A small encoder-decoder audio transcriber, trained from scratch: decoder norm layernorm.
Rows from block 5 of the text decoder, named by matrix and row number. Rows with one number belong to one neuron. Each number is 500 + 25 x the weight over its row's rms, rounded and kept within 0 to 999. All counts start at 0. Numbers have three digits each. After the name is the row's rms in percent of the matrix's.
# fc1: MLP up (decoder.blocks.5.mlp.fc1.weight, 960x320), inputs 160-319
# fc2: MLP down (decoder.blocks.5.mlp.fc2.weight, 320x960, transposed), outputs 160-319
fc1.398 129:499500505443499499524432504497519504509507552508500502501500501506499506499500470523500500511500500500483500500499514502493506510477451497526502500580566510502488495518495483513489424499500500502511500491444466517514501500502522500489528500500499494500538488540510564500495440542494428532488506477494489573534498508503498500481500502325500479506505500497500505539575501499503551495504492513491478500499486519500500503500456499497502497500482501492501503500500520524450481499499500
fc1.400 170:500500502500499500477461443398495499501509500519523477530500500500500524496500498454498500514500495500436480505501471542500500540497508500499477500450507572500530499500492398501517497499523528505501527512500416500492500486511520500500500499500481549501500500506500501502482493500500500508500458501480500505499466500462500530502497507501500498535514496469505500496456503501502500504500503487516550571503500500560487483463504500446500522500497499499537500479530477500488510509464472
fc1.402 166:525503474529488500502465502499501487499506419499483500514536515546460514500502500453487505515464500501449535501500510504585522527500505500500482500469500462486513500506501492564500484411510498468458500489500489500467500525449515500501500500481500501477523500519505502500490510507508512500500526530475517489500498509517500501456500508564537498505500525500490500491505506488500526482493457496532492507542499473483501531514509470492500494500493521501472547530519481499500504500500499
fc1.408 163:550486500499480500501478500500500493531500495512500500523548512500472514500497500487503505523429500497500517500498455538500518501487500499500500499460520504491511477534467477504515476496497496504500545478500442500481500500498538500440483465499500446500500500500500492505493500549500501496500500459494501511527500501501500501479500535548500500521496509499500499500513500538536614495447500551554500543571500493514502502466500472447500503500454508506500501519557500500502501499500471
fc1.410 255:537503499503515501516484502500522491547548458501466500505533499501500500493493523500500537502513500500453497484502442488485542504461502495483468500551504501452496488501459505621475470530446501505524519500500502539499500501510500499519499501498500481500497488497533505490529500501523494505494514493504514503487488500497499500496501523446498507500499507494503531501501508544475567503514517500490469500519538467508500488505497500491497519500473485495556494510500553492439498493498499
fc1.412 060:501500500491500500500500498500499424499500505500494500514505514500500500475496490500500502498444500499500500503501471613507500500509506482500497500500508502500501500500500446538500500492490512512498501489432500533500499499500497460500499491500500500504503500500500502500503505500405500542501505445501517500500497499497500501494505501499501499509595500490474501505500500500508699498500500500500500507553489500500496499497499396434501500537497500559512546521537516503507500500485489
fc1.415 160:497499514469500496562462500500540503483500489500502500530537496511500463500500497490500502504484555497505518523493456500503530489502501500494506500499498527500497504501500490530501463481500497495500505490483541553500490504495496500524501500500500467477527500501500539503500500535504427509496522500568525550523527478503503500480516499455549509550500514498500496664557500499494596501500484523500467505500474501509496524503417483500500501497527548499498500499480499537456464493500500
fc1.421 080:500500509500501501500500499460500490506528501500500500524546500533499497458469488499500558500495500500500490506504474519500510500500504463500447500500564515497500500553494451533500498496493500510500501498396485509500500490494500455500500451500500500500506500500500505495500500500382500507500500387502500500500500500500500500454502563492549500512510500499479500512500500515511588496500500501502500517500476500500500500483500492418508490522498500546524516520570503501543500501496500
fc1.437 178:537492509502508494500499502501509499504500507560500518499500499488506500474499526502510498531504500502500501497527501500502497480530499481470434551500502492561494509500505503493499501521496503470513570497500500500560510500486500500510499397479501497476454491492535526498500500472484476500507496500504509464523499500500553507505495501471499504500524414521622580500500497500494447498561500468493496524501504507481500508487500538453496500500491498517506522558500571500485500500498496
fc1.438 193:500533499489498497542500494500500499500525512521512491514513501502500514489480489503507508501459501500494487500504521528500500486503498473471443536500505467534479513500472500500496475446500546468500500487458529531502500500499555436497500465468491564510578500510525516513498503509433463560496516500500571499503498495500497500510512499467522456489542515485526562498499504485505560480500499497532477500460495500500496531511500496433500495502513483507514532500539509513500486463458497
fc1.439 076:504500500487500500500500497500500466499503518500498500542529509500500496476498498499500503500427500500500500511502457523504500500512537478500497501500520500494501500500494465556500500500495506527499505480421487500500500494500499425500500472500500500501501500500501500500509508505359500523501500447502502507500509499495500500492505521500550499527590500482500500509500500501500665497500500500500500509548450500500493500485500449444500500543496500534514527524549511501510500500485490
fc1.464 187:505486511470501491500491471500500494529516500524500531500545518497500490488500437496496537500500493502483502500499499484499550496498501500489461525477500500518488515499488480506471496529500494496511515455486500560497499486483507465543489492500479499500507500482537499498537507503500496503500512500512565493504513499500524500500501500496499519505581515498540494524500503501500501483498477494500500500556500459497492501508496501474507494561498494513500632467502491498505496478499464
fc1.466 225:522491499501482500500502494500498495508508475500482501535499508502424521486486540543500512503471500500500499504500497521492503500488500500471481529500512477500503500506497436572500495501502510501482543482499491501502500499486527500487500476475500479527438519495543512520512500537500542502483500483499502508500500501501500500454500490521533499529500500480480523500507501500539503505500502546535505500543473500482499475461501490427541497493487500595500571476533529519560495535496479
fc1.467 162:500488479514490499536485517457524522500501465532457508501502501506444555500497570500503500539413513501499522505500437503523506490455496501500500515488500487498500491500483440519502474499518469485483500501500500500480500500496531501495500491503504474498505500531504511508500503588500574485534478499465488504500526490501522498481504503500525500563498501475502497502516494495500520484505494523502464519549504527466500512454506502426500498496467511519498539472501510515511515493500506
fc1.479 205:502497475526576504508488500500502504500521494542477514504500499500500530481501496508489500504485500500487499499524501514500500500481514483441486511501491500497492486517508511505500459505495499501496522504429501504498492504482495499518500472472500480480505488507545500500506548468488485500502528500499522475496496504496491501478537500461563500508518498500556618506500500513494507511584500506496456500500532526520484515486500500429500501498505500495502553502518593501462510500483497
fc1.490 143:497499498540516479502529508512523489500500457501499539524571501499501528471500454500506500476450506456510500517499498503500492481414531500467500495501483514491456501500503531563505501498500493482500540499446479500515506502496504500553499507517500448502446500500560529489520499523523521494498500499567500506491501493523527501499486508514502486487512507481497498499507490494482566517495460499473501528532473467475525487500501472457486506496534501472479529489492479507563482500501464
fc1.493 142:561499510531500492508490519502490493477500514502491498501488497498501489500478544487501501488484500528478491503500481545499506484555519500490497498500502500501499511502513483503499461502498606496500500474500477504502500492502525489475500503503500467500497500498501504497477490542499507612496501500545500523553515491497504506500498498533500500517610499499432478523511505514607513499500498499497490508474490491503494492483492300495500499510481479532499500544500500500602492505477500
fc1.494 023:499552500501500500500500457500500499501501486500501501500518497500500506500500499500551500500500486500500500500500499500500500500486500500500500500500500497500498501465500500500500551506500500760500499500500500501500501395500502500504501500499500500500500500501500500508500500500499500501499500500499500500500505514500501550500497501500500500500500389503499500499500503499363500501501499500500500500500500500500504501500501499500500500482500500500500500470500500499500499499500639
fc1.497 011:500500500500500500497500501500500518500500491500500498498500500500500500500500500500500500500500500499500500500500501500500500500500500500500533493500491498500494497500500601490500505500500500500500500500535500464500523506500500500500500503504500537500459500500500500500500500500523502449500500500495500500500500500500500504500417500500500541500500500500500434499500500498500414500500500500500522500500500500499508500500517517518471500500500500500500500458500500500500501500500500
fc1.506 097:502501502493501500500470497469500494500599511500500500552522500524500501446477500500497500500483500501500500531532500508509500499507500421477463500533500511497500500500500463530469495500500501506500500460442481576500455439500500486500528498499421501500522499500545528455500519510480500526500500500500500502500494499466500498490561499500507472501520499491500500500500500501500575463500500500512500500508500500502475500499500473421557499513497500542502525503499580526525500501460498
fc1.507 091:500500500500500500513465494475500486499543500500500500562515500544500500497423500500500500500456500500499499577513500516500501502500500467500473507535528522500500500500451471562500463500500501511489500476442491553500456441500500427500521494498497500500517500503501509500500527532470500519500500500521500500506500488480500500500574500500501499502525500500500500513500544506505526498500496500552500500525468500500487500496498496373531500542498500503500604509493543505509500500432500
fc1.516 019:501500500500507500509499508496500448499500500499500518500507499501500508500499500501497500499709501503500500500500499498501500486500501500498493501501500555500499497455484499502499498500484498500474501499499497500505501497500502494499500495476496478503498499500503501496500500569500502500500500499500500502500508502479514495500502499500501499500501501501500499502501500500500506505512501501498496500579501209501499500486498499494504500499501501498502500500500507506503495502493500
fc1.523 012:500500500500500500500500500500500500500500450500500500500500500500500500500500500500500500500505500500500500492500527500490500500500500500500500500500500500500500500500500586476500500500500500500531500500501500500500500500500500500500500500500500500500500500500500500500500500500580500406500500500500500500500507500500500500505500500500500500496526500508500500487500500500500318500500499500500500500500524500500525500500500500511500500412500500435500473438500500500500500500500500
fc1.528 155:529525498374498500576426499502486501500500509473500501501530509500508501500511500463498505491447517500501511503500504501500501500535495500501495501506504537511561500500500438500500443497501546516528543460500503500471499484500504500500491473494493500500547500497496487510490494500507464567498500500521576522530487496500500496493502501583498493502500529496500492512500497520515500485485499568511483515474475475561507468477453465483516518500481496516501500585501500515501500500500500
fc1.534 054:516494500509500475474499502501497488471502484488428510497510495592501492499514500548502501493509490501505483505497478557502494492463507502494424498488495500496471574501494500499500518507501488494499544488501378500500498447513571500524496504514499499503431494499523491490530499480562571500500500507494456498500495499500526527497500473495499497513502497500498483509497511488508495513499500493492562504598500497433536500478521500500511505499554500524494508477494500502513483527489502
fc1.541 017:500500499501500500500500500500500499500500496500500500500500500500500500500500500499500500500500500500500500500501500461500500489500500500500500500500500501500497519500500519499500500500500500500500500500500500501500511500500500500500500500500500499500500500500500500500500500501500567484500500500500500501485519501500500500500485500500500500500500500500500500500500501499500460500500554500500500500500499500500512500500500500500500500499500500500500500500500500500500488500500500
fc1.545 205:500498501500550500503471496500498453500504502499501479525484481500486491465457436519494505486500487499568484500585499533498500495512499500507466499500547522478492503500505482506499488500543502547499542496470528518499499500507518500459551486499500465509504500500500501449508498532500561518500511487533504505530499500499499503500502500500508477506528500504458502598500500504533512459502432533513502500547457483507438496444499500485541500500418496501500500500504500501581497499481492
fc1.546 147:500529494502499511500500486490553525485500515550500435525499496500488495505452492480497486505474505507498510504517457500499501506500492500508500500500529626494499490500500458499506497463524499525394431492501453500500500501495496501430507446455500561514495500516500564482490498500478539499487514491500469515537508494500486536497502528502500500500499498500487500500512498500529543488500480511500550500549446491539484487423491496476502468503530500588547500498500531486548498500502519
fc1.560 090:502500500496500500520469500479500473499551500500500500588509501555500500453440500500500501500500500500500500518545500500512500500503500460500457500520500525500500500500500469522500493500500500516499507469469490550500409439500500412500515473508444500500509500500549500495503503504488500532500500500502500500502500500474500500500578500500524500503512500493500505500499507510501575496500500500506500500510458500500479500500500472404526500526500500508500554508491515546520500500439499
fc1.561 152:487500479500500532572476516483505502550502500501496502521583488567459505472506418505480521499500494498499531461502487500520663500499484500501473500500532502493500497508491500512498500488483479536500480500420500528493498500466497500556496473465499511502531501500511498495516492500500500489512515487500503494500505501500484503490499511500512494535499477501514500500501509497503575516513489512487500517507509469496512502495506501500499448496495496517516530500540499484497515492503484
fc1.569 145:497495503455500523593453471492507453497503554500517458500500492500501389500500442493496500511503504557498489505504501497524518487508493501517481500501539501501501480522490499496500476545507477508491492500468486500468477500503490501486508484489500503500511497543503501500500512508500457496507500500497500549513491500496495474504518503440540471518536499522486498603543506521521518461467516500555455496499466508500440500499486500500494500533494491472502500493500522534482491500500511
fc1.573 109:559508500514523508500480535480446480506503502512491493510510466539500505501497510492467495527481474484522511500500512500516528500478512472516510532505501502488481505495482506513497506496494498519494498529497507505488487508494499507504498448500504534481490491483502500498491583500392500493502502518476532459535436499499477483500496500519539501474513445483500507543499498451530500544487506473538526510540514486487475536506463366498499503482512511511500545515499516519486507519500499
fc1.579 164:489473493546495501539502482501503364522500499495500482500498500500499484489500502416496500497465474520500498513500480503502500499536499473497515500498500500482495470501513447522500500538500504511493499500486463505487507539489498489424502500500501499501524522515499502501488499501496498511501526496503477500464480521502491500471501553527499500532500497501482503500500491553538528495500503498499500527516480422529497488500496500484508500561429510544497500538537500499505500488493502
fc1.591 009:499500500500500500500500518508500523500463475500500500500500500500500500500506500500500500500500500500500500500471508500500500500500500654500500500500500480509481500500500583500500500500500500500524500500500502483500540585500500500500500500500500500500500500500500500528500500500500562427500500519498500500500500500539500500500400500500500414500497500500525500500504500500500463500500500500500500500500500500500551500500500500500500500476500500455500500500500500494500500500500500
fc1.599 125:499498500498498500513481486431499505501500554507502512500481500488485517499500503479510500498485500498489514478550418498520524500500500500504499498500565498480501495502500477501500480507528508515453496482449503500475501505423500467486500473494500507495562473520499495500509500497370501498506494447500496504494529483498494514454500556495505514504489502487500502502496496531570500501513489517520500517525460499515500494430500501443500489501472496570519500514528511495499499497500500
fc1.607 024:500496499502500500500500482500500499501546499499501511500500500500500500500500501500498500500500500500500501499609502470500500478501500500500309500501500501455500518500500500500500500505500500500500500500499502493500500497498500500499500500500500498500500500500500500499500499500505500498500500500500500497500508500500500506500500500502500500500500500497501500500500502500500500500500498500500500500502495500501500252500500500500501500488500500501500500501500500500500478498571500
fc1.610 048:500500513520504492496504483491496499501501502504501509500497499580506483500500462499503502503501420500500494500500498506500502440499499499392504509503499506491501507501501500495493516503497468497457498507470500500500499458514502500500548500521492530498496498502501492499498499498499565493502500500499499501473480500499500509499497483500501499491500498480562501513469508456499499517499487494498590500499499499497502502504500499501500503497524501494499502509491502515502478501483500
fc1.613 123:500463504500500500513499461450509500499500500500500500500500503500500509486430502381508500494382510469487507502500447498527501505464499500517500499501524501485502493500516450504500428492503500474500500457494503500488500543500485499502500480470497501473496476542499529500513452564616472529498507500512500580531505479497498510490512519453503500511500535463501495558579491525500537494441474540500475516546500496500500499403499500489500512518502500616496500506484499502499514500498513
fc1.614 115:501490500496482516492479480489499491528499521587514472503511515500500382500500511503536494543510453499492501529500518503500501448498489492502510514497500511527501491498483486511484471497499501520522500490455505601500500502517494510480494500472451500420488501491500497494479511486510505456508495506500502500503484435510505534502502531499488501530499507501500499500495496525513508501496497499514514510553518420544498500500509501500561488498456498478500560505512496490509521500507499
fc1.616 250:595505502463500516542500505501515531498500504503498497500601493528501437455467509533524500509492505500500495548500503501500470495500500499473503499561515506502494515500512432494474501473492500473502489500500475500548500499516494500470517463531503494472454512487511580431497519559496514503504508518554509499527502501467503500475500470500525451535499499497500520554501497513473526463427467519494500486500503449501471487470425500488550517503528534504475500564492614503487490509500501
fc1.619 024:500489499503500500500504484500500502500501476500500523476495496501500500500500505498500500500500496501500500500501527502501500488499500499500499502495500500500501530500500509468500500501500480502499499501107500501501507500500500499505501499500499500500500500500501500502500500500511501487500501500500500496500526500512500510500500512500500500507501501500498501500500503494499485500501495500500502500513494499487521500500500500510647507479502500490501501469500500500500484500500499
fc1.620 226:496497501460500517501465499498501500501510471499460502543524506550469483475464482521468521495500500467490513461513482509501555523500500500500440501466506500516498530500503471503499488487500485535500500479484567538500503499505500500529501498543499522500506519458500506498503494514505493500499514500500493517500501502502493500487497500500525495568500521498525502523504505439500550499506499584514496500512494492500507529499489545494576501499505515499498510501500498500437505464500496
fc1.623 189:491522493455522501506451446468500471500498554500531493500482500500525450488500482482476500475499499518500499509508446500507500528538500493499499500505513513500500500500499420501495469508500541501508500442500488500447500456539500500486499489497500557500581500523500500477504489496500431602500494500499496534513479506496490480500500498486499460527528490450491499526502515500518500509500500552550500500478481500578450517496503500500507500519485500500503500530500507523503505501500491
fc2.398 273:502497498499500517482513512498499504476504500502531499501494485509468513519511497498496501499494500499499493500500512489477500492517542499497497500485500502512485504493523556467501643472513446499480505497502498501499505507495495501519472503507519506487488501505490494501472524457490510472505472539469503396477500516508504501504494498626488499473485503486516544458487519447500431489488536442498505500484523506500500542507511558550498463500518491502501492503502496493452499496523505
fc2.400 359:548500503500500497500504513548500495493505547493500497498499500502513500500529464453482510497500500500500521500500500510496500510503500451503502504507500499495500498495501504500500500506576500506491503500500500500497481500466502500504517502500500499500474505500499509500501500529500499500500503462495500497499501502509497500500500485502517500498500506504500502492526538499488500510500411500475498500482452497499465500520500500502498520497514496513559500500486494501624500500522501
fc2.402 148:500500508524500501500649500500500500500500499518514501504490500500493474490499500463494500502490505496444505501489545498505500500505502540498500500500499456493500474501485499538501500501500500490500500501500500495500492500505472500497498499437511500496491486580526500503500502498656485499500500500492486500333499500514500506556502530500500493499500495496511501500501500503418499504499500501502500500501506500516487500500519571500439504481474482500498518500506512527500500483500500
fc2.408 230:509495506497501501490500500503499494499501519496510509499500499492510516506549531507500512519495501507466500503557494454502494499505519473500505500557493477512518506501505526482485501515500498509501504497498568499499501470497503490538491499499507497498488500500514502500501507472480499503501517532497510434500518500499500466480490406503500467472499507499575538500500500485497460534508498488482424502500510495495500497527503555501500495540509516522500501500451501495488500500502500
fc2.410 304:500500499501500500500498500499506493498499503495495499500422500504518488501500456497501499507500505502424500565514494485502466499486512492527499502474500502501500500503500500498501500493499498499500501500500522533507500500501492511499542500511454526497489512498501500499500418500500479503500510393500496491500500500511501451499500499404509500497567501512502510501533497497506499495503498501501497500500465502482503522495499507500496500507505504499467502499500502508426498517495501
fc2.412 029:581507497500499503502500499496502498512498439495517478500500504498486491491499501501463500491499571501475501500495501489502500517502498501517535476498501496457535499502502488505511494496559508519484501482499506484487511509506489503498516498464563502502500322508500502500489500500500500501500483495487508500572490506535498454557500576499500504502498512502502499502508497527503500500464505505522497500501500589503492511512499500509443486422499489535499509480527496500480522430502500
fc2.415 269:501474515501506496500503497500500495499500512501500502499599506501510543501527493497511502511493483490506500502498501539486514479500500403498501500498501586528512497478503501500489498486392511498501466502510500488500498499500480498488486493500494507610497547452464499477503496561400506495501474510500524376511478500470502504521506510559498532454503478485488502501497501506498501502489508517494484500508584481503497499501498495501500509500501500505515499508495500482492500481500508
fc2.421 006:504498491505498500501498485504503501500501503498501482500505501500498467477500515500490500500504517499499500506488542500506498515501494504513488484501503494497520499501500488506505380490534504508471498499500500507500500525504481505497586501478508529500507500511504500500427496503500495501499500484479515501533500500528500504503502526465501494504500521499495512511537492509500501490495496507521490497501491527498500497499468499491505502472497502493487541441529501501486504498501517
fc2.437 295:480508515499498470469502474457493480466503468438591488485500503512500531503505499441497500503500514572503500500500466436465562538488508499500529502503490498463493501500498500509500507515519495515485503516500497499458499564530507498510494551504502499417518501541479498501504511500443500504498501597518484568489500495500500452488519493503509512497465514492499399505355506502538493497483511459499501498493500504534479485526506499512499497522502515521470493459501495543500500500506511
fc2.438 369:500500525501502500497500500500500500502492500500618500500565495500500526500500410469500500500500488500501501501490526529503500500492500500499494500427501477498469500500511499499512503534500499457546498500492562500500512500500499500499500500469507539500500500500436500500506500500500456500502500501500532485497496500509499517530500500500500512482500492464500502500492497500500522496499500500509520500500500496500495527503500500507405500439500477500580490478568502498495497450500500
fc2.439 016:503501489498497501509499488496502501500498481497518486500500508499497481491502499503485499486496534502447500503489502492502502506501497502547498494500500490460569499501501487511514482494648546511470501494500554500499510514505487500500551501498526506503502311509500504504486498500486488500500496491485499499582497507537499498499501547478500495509494539500503503505525490511499502498500502503502488500503499631501501506509490499494454499452499503505498504476514500501476511502501503
fc2.464 257:506500504499506503499444505497498510498500499499501500500502509504504502500506417496500499500472501505460502535480501505498561500506500503502482500494503503499506501500501497496500499499505499497505501499500471490499500500500501500500498498501500507468495498500496500497485481499566412500500498498470498574431500500499500489500500468508497501502499492495502485502510499500498500499493501500500499493502505499500503505480498476500503500500502500500504499500499500491500500503501500
fc2.466 383:489552499497500498500544499491495505500500496499492500494499500498505545553531528565500500499500496498503496451502500531474637505500501512497500502527500500512480505503503501499503500503487499500519553515498491501500502376500554440516415500501500461543537500495500500500499499436501497503500501449510469500493500498483500503490500497500501501497519494500523550497500500500500500508503596491481502500500495500496502500491494499508500501501430506500528468502491497500501501511492458
fc2.467 218:506497498534500502498495499465503498493499506500493500497514500499498515492515530620498488499477556492491512501507485464500505497500464500495496499500513521500493485499503505519505473491491510500503513499498445520500513495503499473480504496488516457517498496477499502479514503498447500511502501500539500483499494504487497462526502500497499504497599504500503499498500438521502502509513511505501438501516514495500500488458451501500516508500486500520476500504535499458488503482501500
fc2.479 262:512513491500508499498494500494500496498500498496590505493496500494502498501495325500493494500501500499497503492502481498501536501485500490509499499421503505500482500501521500491502495514507491499508502500501499503489519506500501500494500501501525498501499499486467500496497498499466509505492504500497473499533488513500506500499494495567501503500508493494500499499408499500656548500503507500500508501503500501498501501500500412506523502500490501500507479501522502500500501496500498
fc2.490 223:451496472454513502491474483501507504493499512511485495510500495499500460524488500499503475526504461542536507492509508503497545500480496491496503504509496594462495521500503500499496522526504514557501502494495601512500484499511501517514500503494500536492503483503501499510498496432526480497505510500508467510423501498505496513497495493536508483576447485501533502539476436480500516490544538534525501501500498493499502490501502499506533503498480501489538500498523500497500479530507496
fc2.493 257:538501500503520471521500499492497508494500539497503499506578487500566468494486501497491500475485499501500500488500484499499502496506502499500497495495520559501500507502499485483502496493503494504481458505500341501496504514501500492497500500500528526499501512502482499500498500502491499501504499500506501452600489499526499501503500500494507500514500505506373492502500501488566616499501499500501500514498501520501492498499496390501490500496523493510520480498497481492500501495510500
fc2.494 034:537500500500497505503481508497503499498500492500498473500500495498461501553498500500452501464502562500493505499500466418505501502503487502512500499500501459500501494501574497500514492499505501494492501413500500487499500586491500500493506490498557463498502500499450501499476498502497500498501501498500500530537500503509500499498499504501503538506500512494500494505509499502504499500356500507499488500504500565500498507504499501503372500493494501591501477502501501500501702500503500
fc2.497 009:506500500498499501500490500493511501500500508500500516506500504498497498497483502500487496492500524500492447500498503500502512505501497501501499500500504500500498490500502492501503492499504499499488501478496502507499501500501499501491516503492503500500500499501498502499491498497497500506500495496494500504502504504511502500529499516476516495361497507532512504506504498511504499500504497510502499500501498512495491500489496499494504500498496493502513504485505500501488503490475500
fc2.506 011:501502495503500491501484492499501503499500499500504503500500500500492498494368508518497499499500502500474502494500521499500593500501530499502501482494501496500505500500502499510500481500503515500499494501500506501500500494500500499505520500498497507504491459504522500496491498504502501500500500498498500493598499499504498500499501536487498481494517500501499494503505498503510524503500521506502511499520502504509500499499498354495521491496500506500502514500523498491500501499500500
fc2.507 007:503511477500495503506492492496503503500501499504500499504500500500492433491503507519485502500489580499445508419494495500500553518511501504514497495500500496500501498502501490501509478499509513501484487494500503503500499500506501495498526494494499529506498496489521501500458482501498485501499500489482494499505501503521498466529502578474499477503497557511507488509538497505508514496503511511500496499501499520500501509506467506483505497484495508513493521497518500495500515492504502
fc2.516 179:502506500500500500506500511499500500500499500490505499500500500500499491499500500498478500488923506502498505500499499436501500505501500506503526495498500487489504487500500498500501499500500501501499500493500500499491502501499496500499500499489519500498500475500496500500499500500500500500509487499499501501502499501507499496500499512500500500500500512500500499503465500503500500500488500502501495500500500509500500502500500500523476489494500500502500498500501500500500512499510500
fc2.523 011:503609495499492504541499502500505498499496506500509500498502507495499467497501501502458501477500695502500500497494450494498501501503500501501500498500500499501545293502503487502501499499501509495498501485501502502500507502504493499428515494499500498501497499500499501500490499508503501502495500499500501501503476501511500496488499512498500496504499516500501499504514497508501501496481507506499499501501497522497499499514499501492473500497502511507503499499502501510497505497501500
fc2.528 231:479513486537501501506496530478506500499501494532516512500499499501499501491500515565504494519565509502561509497522501518505491498500498500540481499496498501509503500488498500465497535500502482493499495514519500516497491496499500477507501490498463470541480494469550501486508500507372499500502502501499482449556495501503508496502497500471500451500546498545500477487517498488551511497507510502512518511506503503500511507448498490482501501495484500492420513500500501486447498500503498
fc2.534 111:528511505481518518533496524488501522500497475470503498480499501504498475505500496496479507421501550519490519472461488409499501506513489494503499468501498496493523477499510496495508459500514500500476497473501500482487512540474461500503501490500559500486555458500489505507496495503480497501507488500499557505551498513501484470502492528499500501504495562499500497509508499522499504492499524501498428500456503515510489502492479281579497498471509486531500428506519519490490533500532508
fc2.541 035:522503497500499502522499550490502500499493500486503498499500501499497482498500501496457500344501531509502560499498495398502500502502499502515590463480500488489543487502504486500500497497504503506499501490501501494481506561501490502496502495500537501456500399500488500496496500500500501500500474500498510503543482503518499465498499504501500498501498529498502493520504498504502498498453501506501488507498500501502498503499499500635413473495499500500500499500506500480499601500506563
fc2.545 422:545500502437493500500483499503501501499500488500500500504478501500503500500500505622499510501492501493501491501500501492501556504480499495513506494500500490501501497501491500483483501500500500501500502500475531498500495455497496499505449481500501492589500500457536504530500506496550565498500500482482560427518499505501500505486501501441500457500544485446438636500500493499560470500513518503500499459500500459500500496500498499484503501498525500497571502500626501500506501490500500
fc2.546 201:513500508479500500502500499502500508505504501500500497500529500497500498497518550500504500508502500500495502502499501497502500500498500500515505500499513535473501484543500443497530495497451499541395500498498500502499500500498502499488500471416502514501501531501501500500501499499487492500500501496500501556452500500551499502498502501500500500561489498491495500511491496508542514500496477503500513501550449432497499476494494500500501503500499500547500501497511505500472500502500488
fc2.560 008:502512487503492501501494457508509503506501500500488476506498501501493478487456516508485501500499513500485500495498497501508594509505498504505496492500500496501511498502502483501500489498507522503491487499499497505500498503501500496500522495497490545504496498502537502499460480501502478500498506493488491504497500501519498504617502587464500474504495506519498496510525497503527511500499503514500509498503500507501501508503477498377502499490500510505496622500553500493500509498502505
fc2.561 202:536528505481500501500515503492500497500492508494484514497501500495492503500516500535500497498501500496512501491509463481501539499487499509502499500480499501502504500499500496505489479500470499510540557486500515495495509376498500465524489498501494465692489500433490499489499501499500510499500499500542470473500507481499501501489497500513497500515499500500503500501502480509572505497489500512500499493501516488498501496502498534506501488503524513475611496514500498498500500498499478
fc2.569 252:501475490479500470492488506491502505461473499497484497480577497464542577531523521492518490507498507500475500505486516457503495495499481497501494499507500555510498521500498518493502566488473493376494457491501467501509499500496506496521470489467501553498512493501502513501493492500499483457495496499497525509518509501492526500493500511513501568491484509493523496500499479497467498546525510500466498523517561451497506514465482470481499510466500540523551500477491510506500496507498501
fc2.573 218:456514536486460500472514535475536483529492505499511504497478532479491500474489527492511481498506534539537501505499513493491503524500512504496498499501488477469486480498476499526507492534493500521538548419507509491495517481529509502500501523506518455511457499501500521501500533502672495527492465533484497563443542531524507481574488500500500530501470518521505500448500497512499490487461509506535490486493481506462494521494537501499493507515438462485503524497489459555493500481479466
fc2.579 313:471500503512499477505541450568494435501500506499500491524499510502500499494523510500501500496491500518520499504465498500522484501506480560459496500499505497483500497500510475516506492486488500499496500501500492516489501615498500500484501501502503527500517601504503500602490499516500494508464515492500484479488500501518496499499524520500500500500497501500500498502543504499495494500499463499496454500498443497500490500560454580500499497508501482481499519486558508500473469508495504
fc2.591 012:504501498499499500504494502495506500498498502499499499498500501495497421498499500496493501473501571502501500497499497111499503537503500501502500498500501500500508500501502489501501494498501506499498503488501500499500500500500493500492513500499499498501499500500499501496492500503503501502499500499497502501504500504501498435498501505502499498502499516500500498501508495511502497494494501511496500500500499503503494499497497500531500502494497503501502499498503501500502506493503500
fc2.599 208:499510499505510500501509515502504500500491503500492482500501501500500501518499530496501500502482526500501515549487497502512490504499493500498501498499501499488501496511552487492500500498494500499497501494500499497498501516515502501468500495500521505459504501526499502501496508502500500510500511500497507526506500501503497494490500502510497499501496507501503500520527501499497500500464510507500475507509508499500512505495464492500489514475499522515406521500514506495502499498499545
fc2.607 053:508500500501498502506500526499501499501497501442503498500500500500500493500497501499498502476500545501497501499476498445500500504512499500505540476498500471500580447500502499493500501499501501513499500495501500421497503504500497500496500499500574500496525499500497500498496500500500500499504500497498511501524496502504474462500499502501499499500500502500500493504504500529501486499458500502502474711478500519500500533514501531514372482475498501523500500500501500499500576499546500
fc2.610 142:514503500500500528513496536497501498500444499478505498499500500498481486507511385495460506471500598546489558485465467443500632507509496500508531486485495478500510499500523502500505491513503500501501500430509512483463546512499476501503505501493541454463521474500499500500492483500499489503500500496537516525504501514529479472498482500520495498506463621500504480500509500548507498492484512513502467500464491520501488495503499500570477483470499496531500472491513500489500513470528501
fc2.613 190:500519608502506471483493505483500544493496503499501504500521498500500516501508500497498500501534520540499533500500516488489501500501499506500496502507501508500500528499499517533498491503500520500493505500500501500505504487502500523498498533498519440461501464501501499478496501450498530515505499526498519515500476502498500411521500497503490513480500500540500462500501474499500501529507500501500502515500510507502498395500498487501502504493484502501500491496462500504500498482500500
fc2.614 104:528509537492492482502510498505463439535487489499468459497534501499499530498496485471497510495434503466495500500478514467463481560514572512442540488513513490482508484503491498530504494472458496494484530497498516491514518504470494476505501503545496498519504488515523500528495503501522501492501489480436503500500502487518491496546502571502505506481499499521485461482499448525483576522452489496503490508497518515501423567519499500522475475504491472497555491494572483501474508500495495
fc2.616 327:500466528503484486493498500500499498500499502504496489509440502499513498500398436500486501509500500501390498502484514458501474514506500500500500516500495459500475502502504500491512511499556502501495441493500500500503500602501501500511496493505525502422499499500501497511501500539539500504496516473433500501474498501510500494498502542453498504498500502503486499498506497500418501498500500477501502500501500500492500500495598505494484496516495501500500501500499513500500504500485501
fc2.619 049:529512497501499514515495522498492498499491500470502492500501501497471491512501501499465518438501547524501557499474458445503500517501499502512581480483500488486531444505501485500508499498500503500497501477498501494462522516498497501496503498495562503476515493500487500498493499501500501499502500499496509502515495505532463465497497514500499498501498585500648497514507499518502499499453500511511473505487500506503500501506504500622374450482500501505500500500532500487499576498524549
fc2.620 319:503499597500505500500571483498496569500502537515504478499507493501500498498408651498480489499490499501500484527491501481500497484501500498478523532500508506503499502498496489471500488494426499500500500500496448498526484500500501501500481463504501498500500540515506499491505500500500483493508499500496509499502477501478504510523503490476506487502500498471500523513514500494497481532497500492501500501500500474529481500499493487498500501528538468500508498518497500500500501520500539
fc2.623 458:453509494509506497477535501485567485435496500516501523495407498491514539536486494528502489495501552500478499495500492511492503497498496500497499504478501471499477504522498509515521487544500498465500498500500499500504497500500496518515529492517487500494501492488498504502496459463525480480501505505495432504437540499480524499502500518458494539506487498524579502501500500515505501511513581492469486504501514543498544517475523495508492513519501528513498498501501509499437501505499476